A small self-supervised image encoder, trained from scratch.
Training: muon at rate 0.012, 7300 steps, batches of 128.
Rows from block 5, named by matrix and row number. Rows with one number belong to one attention dimension. Each number is 500 + 25 x the weight over its row's rms, rounded and kept within 0 to 999. All counts start at 0. Numbers have three digits each. After the name is the row's rms in percent of the matrix's.
# q: attention query, key and value (stacked) (model.blocks.5.attn.qkv.weight, 576x192, the q third), inputs 0-95
# k: attention query, key and value (stacked) (model.blocks.5.attn.qkv.weight, 576x192, the k third), inputs 0-95
q.149 087:512503523508491509528493499492486507503493551493528511488461539510571496517493475473500477479484536529513495501450485480470528497470513527487510481477503538514525466513474472431503513438466501497514502525542485509474451478471474496556472532477531502488513485506514482507499534467509433497
q.150 100:529467529490500531514499518529471523494501490544473516528480507479493517503494485471495483519517480500521500512457530583520482505486516526454488472480534505502454485473504510479503553523515500508477494516492483510443504542499483527483464489524530480495512488471454503504503482497515491473
q.151 088:547466504494509506494493483487481504530449520476496486499541512489529496507498500480515446509522491517451474524522439523492523480503507523479509489451486498523553431510469521486503511492464492513496520479550499479511485493509519507518532526516461482502513510524459504499505471472532499481
q.152 111:531475495504506506543541449500521477467502479518499498468515561443504486494537478457506484508513528537509499479478482504530491530465489545513489506535499503514512501491483465514498521505501476500507510445496491480516487510499509510464551507514526452509519481513491483496480502457518523498
q.153 097:491488516501486537517490511476492488457539497478503471480514465460501481480532513517537485523522487507487514544540519528514469529487472493476533482532463510516515481482525534491510494455541509537491514492499492507532510518546469570507492478516448494545466508508510513512491512503502497528
q.154 093:483479440495517547527514486510479504514553532528460486488476470495493500476508510507442503547538449492473483480467523529524497527449538512500502504515483514512470539482519506477471484486476497495513532493515460488490496495470536505493537457497529477523511467513522466533502486498519503497
q.155 104:498519523545496466508525501490518508474476461504501522500513474515507504439536523478493502481485505557528537490486485458548556515524469487520497486530530488495495526478505450470489534497528508486517490501487542475501502501457497487475447506482495484500523549472491517535504497496535496469
q.156 094:466472522549499510496517494464520508537521488468495544544488500504537508552503468491503471471495531519508518529531476469530547577510522527510490496513520488508414499502501493486507479502519489503506475477521504501467497513478535515517472504461509471498474479505512458474538499470503443490
q.157 094:478499487513514531518512530518475502537530504506481513498500475495501492530499487500453490503481483522531496506551509529506500530503487502482481501517512515538455505489492494524483479504500479519544436487493523509484484514471512499492472536514430523487559518456515482476522560491497481487
q.158 108:482521517497511436502500524487496456500532495485502541510452538470522498486530494497497500540460455461474457512513498537487496526497505472522506487528545510543478478552519515488491469465482503476477503490467522496485470508491529545465458508521502510561532509529483513489497492455506486533
q.159 099:468544432482471521506515458521500542473494509471489497496535500543537534446495509512518507511498498497485481460464482488529502486468501494476527519503494489513516535464480467495454536505497547461573498507514537492566502470533502442474533506517545482467498464498496519520478518494533489481
q.160 101:490484472515498511489475492500502510481553492514474534479470487484507515497525511523491470474486497495495491503566467482511487494500503529551546477542562482474478494504506505470521508492487472463450524527516544492554482481453524535520473467520518527498500507482536501490495522473485514483
q.161 093:543468523509469505484513460488570521536486516502495496504477524514517537461529528506454486486524480478478489488474484473527526491495448509522484523517509484517439509502504480514524512511529496522565502494498481512494491467495530527500494457468509483498511474499471511504534488500496517490
q.162 102:513480500469551515499491517526471492517474546485485480520445526507498510462527531492519506468512484498520483491478526496511537499493527509513496506476537477475475482495497427502487504506501523547520451478529507479525496471507508515451506496462478535499539496466493509474511506450492494469
q.163 093:494459519485504452462486476506493559509472493484516541536497496521510528509496508534490490527523452536492504502451509497500541520517460492469488491449467510488511478494535488562486514517503513475486518514488497455495516503483500456518516487475513463490459467503527485521458478489471491505
k.149 099:490528530563523492509540478507493497520462493471466488489507470542466502469452527487493484552480521540438542541536486518472504509480492466467524468505533468492524470493484500543489517518470546503475447497489462479527499509502483547513484549512506500457494444536519531544510485533501520503
k.150 094:554457537503508517499521491504486424488465509490491540509479470480505511474500521495488478503547463512502467494470563473456470545523491548478488451476464484486454510486493474472543514509554511498491487506510525498505532513517518503500493491522491513486501512458511496517485504500505538478
k.151 092:528510526517510495450483525478502525506525502484510471489540507512491493463466539552534474514516558504466504501519507497489534462471495468497484510449521457499471476513467536517526496532507498548474512474472462516537492527512528511508483520520500500494542543511488475531446516494508465497
k.152 106:550484446456527531485494495528503498493437488493512505487505515539534464513502445468471494466539495551501480482504545548510522553489504520504496490533485486551532495509500557464496470514482513501463494511484498479478475468496473480503499488459488469483531459541503497486523503527474504532
k.153 099:504464507489469473479533516497469504463515528478496497508466493531547548479489468518502483489542500501502552487481485498457510472490509504470494475523523543505512521511535510502516449459467510465520514520500528491552498499500509541467531508485503459526470527502507507510509526542535498492
k.154 101:495442468462531495504487490504516498515486478545506516457508537498454522518521513485478517545519449447456485492473543527449484510474506507465538519499472501484483541482499528496491478514459487519520508500488530496557485515511523491507500518506506532438483508530519519500506458481470550492
k.155 110:532537534518533468482532486489477496492489499486501533473472530514515501488436503516490507462464487471513502457509467462531508513497534532471532491502503505545507482501459474494501487463525523486508450455538492489499482482503498486513495470489497467524484446534491524492524486509496506493
k.156 098:486457478496492497487515506497497471467463489442502541505521514493510497520482505469449525479542523521513500490510467517574548563497490520449491480523497469522480472511486515508501483508466524488522504499490523492474467465492470466519520522501444511522498478496483537512506481494483461488
k.157 107:479506468502503492536511503541486497451476477484466527477467522483524483487485508481509549516489451461470475491503469462475473497524488532486502515489465526479517519493448512494523511524463507502527466476526488517458468510515493497504519492510477537467485490523498498487491525463506451453
k.158 100:471532478505518504536474466492497531483506490492524484480455498484523480500522542535495491488536484472502486542488443525522475479473502493520517503486529486546522477523545509497484486431466505456457469489494539533480477511467508518517496525539489519527517478537546484498489527477492482487
k.159 102:462503530513541466483509482502527520551477490518494512498502533526448520503498500527527546486479472448433484504517494478449487495499502482517573515506469495471494509463503488509501533516491484507493470479542488480514520482524493506519479485494501492494529480530485544488474493537561528496
k.160 102:504512543521524489470468529472487483549512525503508535546498483461485511483451546491464507511505474492473517473555513484536487513491479464478486488510516509518515503464528463473495503498557486531529514505551492517516502482501458480479477527469479503480527520483520521523495491511499527490
k.161 101:491477517514471461495538483505506540483482487505543509502517476510487448526471481499535493486506549488473504467494461516510510551456515518508466521556512480510522518528470547536508474468482486488496494499447479530521500508515506475507487506469525475491492517479505465494514528508523516486
k.162 100:484482487502478510531491480545533515446549467483496464452487547504506469477474475507524548484545539511480519493502435501512490514501488468504522508514464504482518520507528505536492488482430507496499513511471495481513496527507496536495489488472503479498479498521540484473465508513489478481
k.163 100:504532483516482524479523477485494522501510512497542529507537521493515524497480450488521506511499512480535491493510506489490474515496472489513577533519509505524528541479448500485483540476490494520470526542497522521537467519503487534476482547494488493482508482521452515455542529475498441491